config.yaml
arch: "ecapa_tdnn"
model: "audio frame classifier"
dataset: "melodies that start on their tonic, played by one synthesised instrument"
train_examples: 26041
n_mels: 80
hop_length: 160
input: "mfcc"
spec_augment: false
win_length: 400
num_classes: 72
output_stride: 4
norm: "batchnorm"
activation: "mish"
depths: [8]
kernel_size: 5
stem: "single"
widths: [256]
init: "torch_default"
optimizer: "soap"
beta2: 0.999
lr: 0.0012
beta1: 0.95
shampoo_beta: 0.999
eps: 1e-08
precondition_frequency: 20
max_precond_dim: 512
merge_dims: true
one_sided: false
adamw_lr_other_params: 0.0029
grad_clip: 3.0
adaptive_grad_clip: 0.1
steps: 10200
batch_size: 256
epochs: 100.3
lr_schedule: "linear"
final_lr_fraction: 0.01
warmup_steps: 300
weight_decay: 0.0
adamw_weight_decay_other_params: 0
Rows from block 4, named by matrix and row number. Each number is 128 + 24 x the weight over its row's rms, rounded and kept within 0 to 255. All counts start at 0. Numbers have three digits each. After the name is the row's rms in percent of the matrix's.
# c30: last pointwise conv (model.blocks.4.c3.0.weight, 256x256x1), inputs 64-127
c30.76 095:103107108106133183153109089140127116151142131167134127145104131144128159145157141115145150137134158110134150113161138118165098140101139136120112120159122138100136095120136100156130126145119157
c30.77 091:113110118107083099123080121110161158168167144141143092114154143138147132165133163106152148119117139122157130126099115124147104112145120113137110137138128127121168162090124102103134125170130184
c30.78 102:146155129133093122102112124135087086105100148106148090111130121125119102113106101175099156116150085165097126104157119155133109115083114117146150128104148106121159146151140151125092106131095106
c30.79 106:120160115158080163120114153158113118139146160107105137153129153124153111079119134163116126109129112151124140120138133168156143114090088157091128162093147173107121170099126137125142119118164125
c30.80 098:093134109145169132155128144139095171147109108130132145132150112113147144117158107120142089104143120126117138120130150085115144112104140166123146137134145118162126130148150178100153111130135116
c30.81 103:124144178180095103100088142136120132104139162151106137129131159112108139158126138172174127126112151172095143212123103109159103111118145153163094154121095155141156099134122106105161169102157128
c30.82 106:101115117119092100118123097108159143144117122113109145129132115139129157071158129104150134119147112170129132125116143147162140123151142136121147167111083150146116098170112101130098144140119117
c30.83 095:115128161103127141123128160056147157137139173146121118128151112123097125132136121138148176137134108119116115095174131121108110124140104158178154127159123126105146143104121121111092119105142128
c30.84 100:148146150112124148115143129115145135166150127096117126132119124135156170132155137100134165166130114097115166108135152114126137105110139154115153128129147164169090092099096098143167143129110186
c30.85 102:131197161139105174147106110109180114130114136137107121121163133094148097132124123125169131137116096093140128133080158117159151115121161135118112142124195143111092131121098133092133129108115150
c30.86 108:138096169154122098126148135138115157126150148118117139145103140100158106130115090107091166113113133150119110150121098101138108150140135111079121110109142144165091126178153107146139145108111111
c30.87 109:108137112114110182094140126117144160083156103127115159092154144151151171142107122132152132088127163088107118132104157121144152146163110128103087119129153119164152120103134135127121118138164137
c30.88 103:152093144086119107151074111110139105086081128153128161078164161129139181142100160097127091102121118098093131149144102096121130155126115133127130147133138135161097169093141136174162121107147086
c30.89 101:137096145143170148105159146117123099126121148127102158095134146130110113133140138143157135155151101087163125126086140138090153114138110106109124094084141120139124112124135125122107103106109102
c30.90 097:113142112115189120168106111107108084151175126085097114127121127138149157112141153139105097111144111131132118136124124133121091124139131180135127150091149149170150110132147125147110081151093125
c30.91 092:108172136111145070123108115093106104151146128137156118162144142131173137099151156086130085184113145115100132127105146119144123193127145101133166138124088103124170123125124135166096143114121105
c30.92 104:121103122105113120126115155142117124133112119123197151157124124095141071097161148123098153169162105129088158146126120129203152140125114144097151113136092181109147084133163117114143147152132088
c30.93 096:112124158147129115131113120157108120143141129152171116140097116122093098159132126147145143127183156178141122091145123141122089101120152102105132113108105125138125146149139141096156102107134129
c30.94 101:133107142149071173091126135117132170117153105131162171129163079135161106152141119099144119167142112150118109169101123127124148155118123120117142128136177162122149147117092083156140140145120127
c30.95 105:137122104097148137112093147154142124113109101112098097154118098122096092121091152162095120107111111130140090155120115152175118162138176122169130127127136178169132136128110181146166120109121122
c30.96 093:110147159119139112167147115149121152126072165144106133103090118158121147119097133132110160136108152143145132076095108102131153124106146128140110145129115139171117143106130141113127107114145065
c30.97 102:114118113105171136110171143134156116131133167128100151164140124139100114103137113142132137088139130159128115119172130074131115168148131090143139157155095114124138138079134128116122119142104138
c30.98 106:139134167122124115134140080120106123155120120148135145130130102153131161137121115116074130083176156082187146150127171151167121160144107127107125127124147114121098060137159117132138136133106112
c30.99 094:110105147118117123149108085158132109125078123142130147116137140126089174135129132120096085122108108152125178093150149169102161157113104110128116117155122144103117108153113121126188135136107139
c30.100 091:187167111148140120125157109108115101148119159109109124151121145096120152106127157126134108137146115146083076112121118092126163155095115152127083123095139194102140134140136103137117145153157137
c30.101 098:152133118120114100139153113151123119162098145134154098105135083100142139120120175097130119146110117093121125106125144165123084106149097126169117122134126104094124131112117109120101124089066139
c30.102 101:124121129133083110166142092109116152142105121129145101103083113128148144103157163130129084128162157136137083066136133151102096104128098134147155161117122137106112136159104127137089141121124136
c30.103 103:107100150116107133144138147120146100124145182078161112104141151100171110092132123160107163130089146126157120145162120146091090137112083111103122097115139154144134095137142098139115145193113127
c30.104 099:158112131140135112122144198154130147122139165117079141167121151144104122134135114165114109123164085124155127113099096137121151158149129153147157134152124150153137145125137143121140106140144100
c30.105 104:118159148123125104116150148145126133148088138118060156106137121151133152145165127137158117139133174143141144155129116159119155127090147131159142124135153141147118162115117099133167118088120108
c30.106 103:114113143131125125094122137086168113113083151141073103146131090156152142086139134149068118130146132136117127102093095150146145134139114114127157102147156107151131128144127120162085127109098105
c30.107 102:104136131147097118159129156124073125141145175127097149134103140080159133098147179182118131106122106171148089098131143127107154154093149194134172132138109102081152121126133152154138140165115140
c30.108 095:174117143134145106153144114098125134149170115128148147134066119101114125123153111129120095114114108097097137142141120142152136134116123138138148157120126117080055098133125128110129130123100153
c30.109 102:129089133138123113160161136139118133173135092141144111155137154154158112083123126159114143097148096155101117106110126121116135134125109122109100150129079142152110125130171119170163143130116138
c30.110 110:117158115086193139103122117145136116159153164124125126139109141119086159116136168118142130113108142168124142117150164121120135113139107121128101149154146150125099136168153175141123118132147115
c30.111 103:136152104102098145101113129112146114086118099153133147128110132140139145127112103084171149149179166131168100151110111154119102147130100119111100109114129118114136111099107135095141178113167134
c30.112 098:142085174115116059140083114152112116176103135140149184132144144133122146171153124114143101132171178090121095157171121096093126155131087113114118123150150107120166155110152114124146127151147191
c30.113 098:143143099105159126175078126127139147158188136103121156152144169179130134101120109156145156108160072143134145139140135117107117121092115140135162103125124127103146126117139096138098143135123099
c30.114 104:131145114095129083153152116098105142095164125128120110153137108100112118132115090146132107142135079103118128118143171112154169076138116108144115116137130165167118102110133134102087131106154111
c30.115 098:128115101121161104073181105104132153113128077102161128114127107116161107145107161090139155108150132127097145152133138142159101151105094143138114170135113152126138099126123135126090093123125123
c30.116 106:151145074100136100117096124139145150144141159107111131144085105150100102092140130123164109111135109102091132103151100118145133117119097110137135071151112099138120115148174168129121110154129179
c30.117 100:153126099137122116142109119126160160148128124117065150140112140131114166117133124066146100144110118139110133128078163123147135122164080144153135119100128157112117131103156129100135132161110085
c30.118 099:126133149109128147093115080081128129136122097120111129124133129107164147165145107118133094130183134121168139113160131159121099134136127103135121109104106136169167160133130132120110141109132202
c30.119 096:078119162133174131126119093133079128116121115144156151151112109103119141134144091130151160106144090119103129143118120109157118096112139085150120176168144183120098134134134086128139105133114178
c30.120 101:162096161103087121111179126141095097126092141106139160121130143132138127080092120132141078117151119147141129140121117145104129096127173133138070164101123117130114130115075118143118106157156135
c30.121 098:144134211121090170126123092136151114129133150183134076053119108161141113133138104115114146126140111099120153136100139152097152094105114132130107178118075085107116149171099169105130132124156136
c30.122 099:167088114119117133163162102149161132084106137156151159147128163128145115106083117157128120128115140125160154148122130146148175109097133139099128144143125181114176140117177129100144090138098113
c30.123 097:179126146118062128113101116102121163122090157172139098087137100159130101116130155141151159153095113139160132101154154131096105097130128080126119111115151125099102110167133141128110148151114123
c30.124 106:121183150111125081108149120140147097092145127124133149149145127129132161121125148143086150132128118146145115115172095169103145086094136124125137153148128145125108126148107134116128117163081132
c30.125 103:101153182167117172116118164153133119170107105110186128156140086124148114161096110122156094135139130117118144122142110133112120143128083130140142124172157136118138122093124072140112154128114147
c30.126 103:164104131099160140146109116124111115168134182143115101143167141170129156076146115125111125134163148108111112109116163078152081160108099165125123182108105068118163122118147105090126128151107132
c30.127 089:178126111139145136157119149119147142090133162124096161167131108119163099174104103109105096120146123146203123140154138117114137134137134131177158128125116144106102115117113112120128085140114142
c30.128 090:134141105131098131151138127123120125108113120149151130152119087098119169102105142102133174127123146134155126101141138119102142091124151129121172156153049155098102127140150119127100112097146171
c30.129 098:114171108137142113127085146149103058157120140133124108113119109143121190126105124110118100121159130156143176088112107128183124131121150147132135141166172106120106092127115120125141100161142122
c30.130 105:081100114101174102120111117155120102137126165093111095099139112096101133111112166097121138123119118132123122127068145114107107119103134143158114126135100111140126124146092119119129181133118099
c30.131 101:123115141115115206132157139125111122150110135093118114160120124112161126099119122124163122124128145116157122147174146152089140102192157124133134120164109126131143147127169063143094104144152086
c30.132 100:102166221114149132078128090141163139126152152119174137100149123143130122149158116131119137156116095134129163144135134095131154157153106155108126132149120160135116149121147109126148154148174164
c30.133 098:126127154152128117110099146142112154064113113130116140144131125151114090106087105113134153124128126166163112119083158146095130164165126177136130100114122157141098123133158135123123105168133153
c30.134 096:119107129094127107114100163129151150087127184163080120108151175105122127123121103156141108113118146125124145143123093112141171136114113095137127119072150085171123092165105124139132134133131119
c30.135 098:128111172144109160139153134146122128096164110155151151147095121117118153137133153131157114104151143202192104135094130128095096086130113095150142123136093126131088087125126127132108124142149140
c30.136 101:141111145167149149149126113116154077100132112059139118118117161124102113170159162070102150123088110132088118089125125139117125177134119159154120162122124098156075069106106127124154141121139128
c30.137 100:104133159140136134161124134110142145083135131125105112140116104127115115106114147167130163143162124159155102139146142157130164137120154119143148140085119120147106102125133097085121183139142147
c30.138 099:099119119145129129112145128133131113114157152099113141140139152097133109141099079126169098141150113135119132126110103125076096178150139159129115143134171092158111097144110090142085118154117108
c30.139 103:144100092112125144076129113116136144129138122105162110144124142076149152120110095126108149138145119118086148084142124103167130141156158170110159110139142147125131140122110125150128145161142122
c30.140 100:142114080137154113099120120128146148143121112166118138107068122104076096117154126153111160149069138120076112143077125148108095115120145102144173104105125084114117152103127132129159159164114123
c30.141 101:130093097104148106055103121096110131109129151153107136136109151072133111136145160138115173097092138129110154088131136114103122110181141136120153123117128152144127126091141146134147124165141132
c30.142 099:135088132127085118067149129144121150144130146120166121126154117124110125123126111164104128111160126142131113171145136104123110103126103137139158132145128111117138108130119147140135163154130119
c30.143 104:131090103155110112118142162177169129143169125091146135141136113145106157127122185088092106104117084146131091169158106165100112180118123129136154141127115117151113136140136091120112119097155143
c30.144 099:133094150137130114122143168124110137094171108118105066121139118172069119151142143140102133095095129124160150114142128167107116127140186150157103109106133101103112186143148114122136108137102137
c30.145 100:126130117104126123164140149086119116127146103125137141125153119127090166124119127143087127094123090079138115137111112113156107162109114142152113118116100136113147103114112132116114136152105132
c30.146 092:118137088134092120145154093102131117155156063117149138161109133137127136134128146168128141138132097145097156135095102093090102193121118079148126126120152160109141110115160150154115138120102093
c30.147 106:140143119106127137108165164148151138145128114141112097128121176147133112109131105125104115153169105142165056102158126130115136135143090061139111116081148114103091177160118122155133099133151093
c30.148 103:148115124163146146131150128109159107134127128102116186099082100150108101084177149166125157105152116144163158126093104092124145174135121124156142138133108119082139095161089136125133117085123110
c30.149 097:142107125110151141139166115103100129097138125137148126123136144138133105132155181112116102151143147123106165130110096132121122131123099094175135152106121093150113158135185116123071128133183122
c30.150 101:126124181155126116128120110113084115139136141141107155145100159160123130129113113155114167087148107096138135116149101107142083124128157126113182106100126108087126141098115137099125156132149104
c30.151 102:155111113138091150160101131119136103140078115090129138145157100137164151087154166128150149160137071100163109140109158108113175126134168130106119137115132132126111153137104091084167088105159150
c30.152 100:121116149128136144107134143126088097097101125112138121126102066131159157113135122102126105158129097111094113167133169146123147122123122153154084103154120098095126099122122152159142106106127134
c30.153 103:157141096106104099101101151125128171119094120116088171153123129125127144150082142107123121123179100136132108134161132152159084123153144143080179152127138132137155115100138160176155081152098098
c30.154 105:128101151103140185153155119123154091109108126123140125146069159126130091109126127134131153101120121100168123114144163141125130160181110162174088113096119110142064156116155133183146152124152147
c30.155 096:139140121115095192120141143089146125147110121108134129107100095142152166135073119178085137160151132153091162099120119166157140107133126116092143167121165124098112113156142122100119130129120113
c30.156 099:179137158150152118118106143085073126147111096127141123133099130176135139113136122153105129150081129135115116128131133111082126133102109092146122123127126135188109123129185110127099112125153156
c30.157 101:175150159130049161109104091175108111135094114114133141118139155144189151109140133086130160096162167116098130135134100118110133171098135120137148085106138117139190151131140155132124129179104090
c30.158 102:132153139124200091163126114145109121143131109136126114152093119145075107153122130118091128089110138150147106102106135136141146151173169110120121132090145128129120092080106100118151141112133143
c30.159 101:130162116147114135122125135056093139120103119105158101090125116149140144140146130090110119165112145149137141100155122151150086110134125122101133142134126146120193123140148138152159111084103181
c30.160 098:126176131124160120078147149116116096105135107136130092099165133110120095119115136114146114143127123171134189153119161123144108148109103156121143123129100139183142112139083125101119122147110109
c30.161 101:085092143147100146138118108095191132120125151120121121115081134106145122124154160119137175195162136163106129125140106103108138131161139099117107095115118152142151143106140122134127149141156136
c30.162 093:204132092147167146138123159104167139116150125142136144162159137145116124149121136112112118140099134125128131129109113132143113086134109120101111128131099123135145125121110155154143108112196134
c30.163 109:114123135126124120164170114140109114173096166101140117118107152103138159090142078150149162139089130151102129139144119107172102110143118131114110069108114110101110105102150113126149152119122129
c30.164 108:139141090090144106147116144125129104089134125092146131141121142119148101107100115124142195136141133120163137096153207126155116111109122107135155071145163159106114144137095129117104135129137129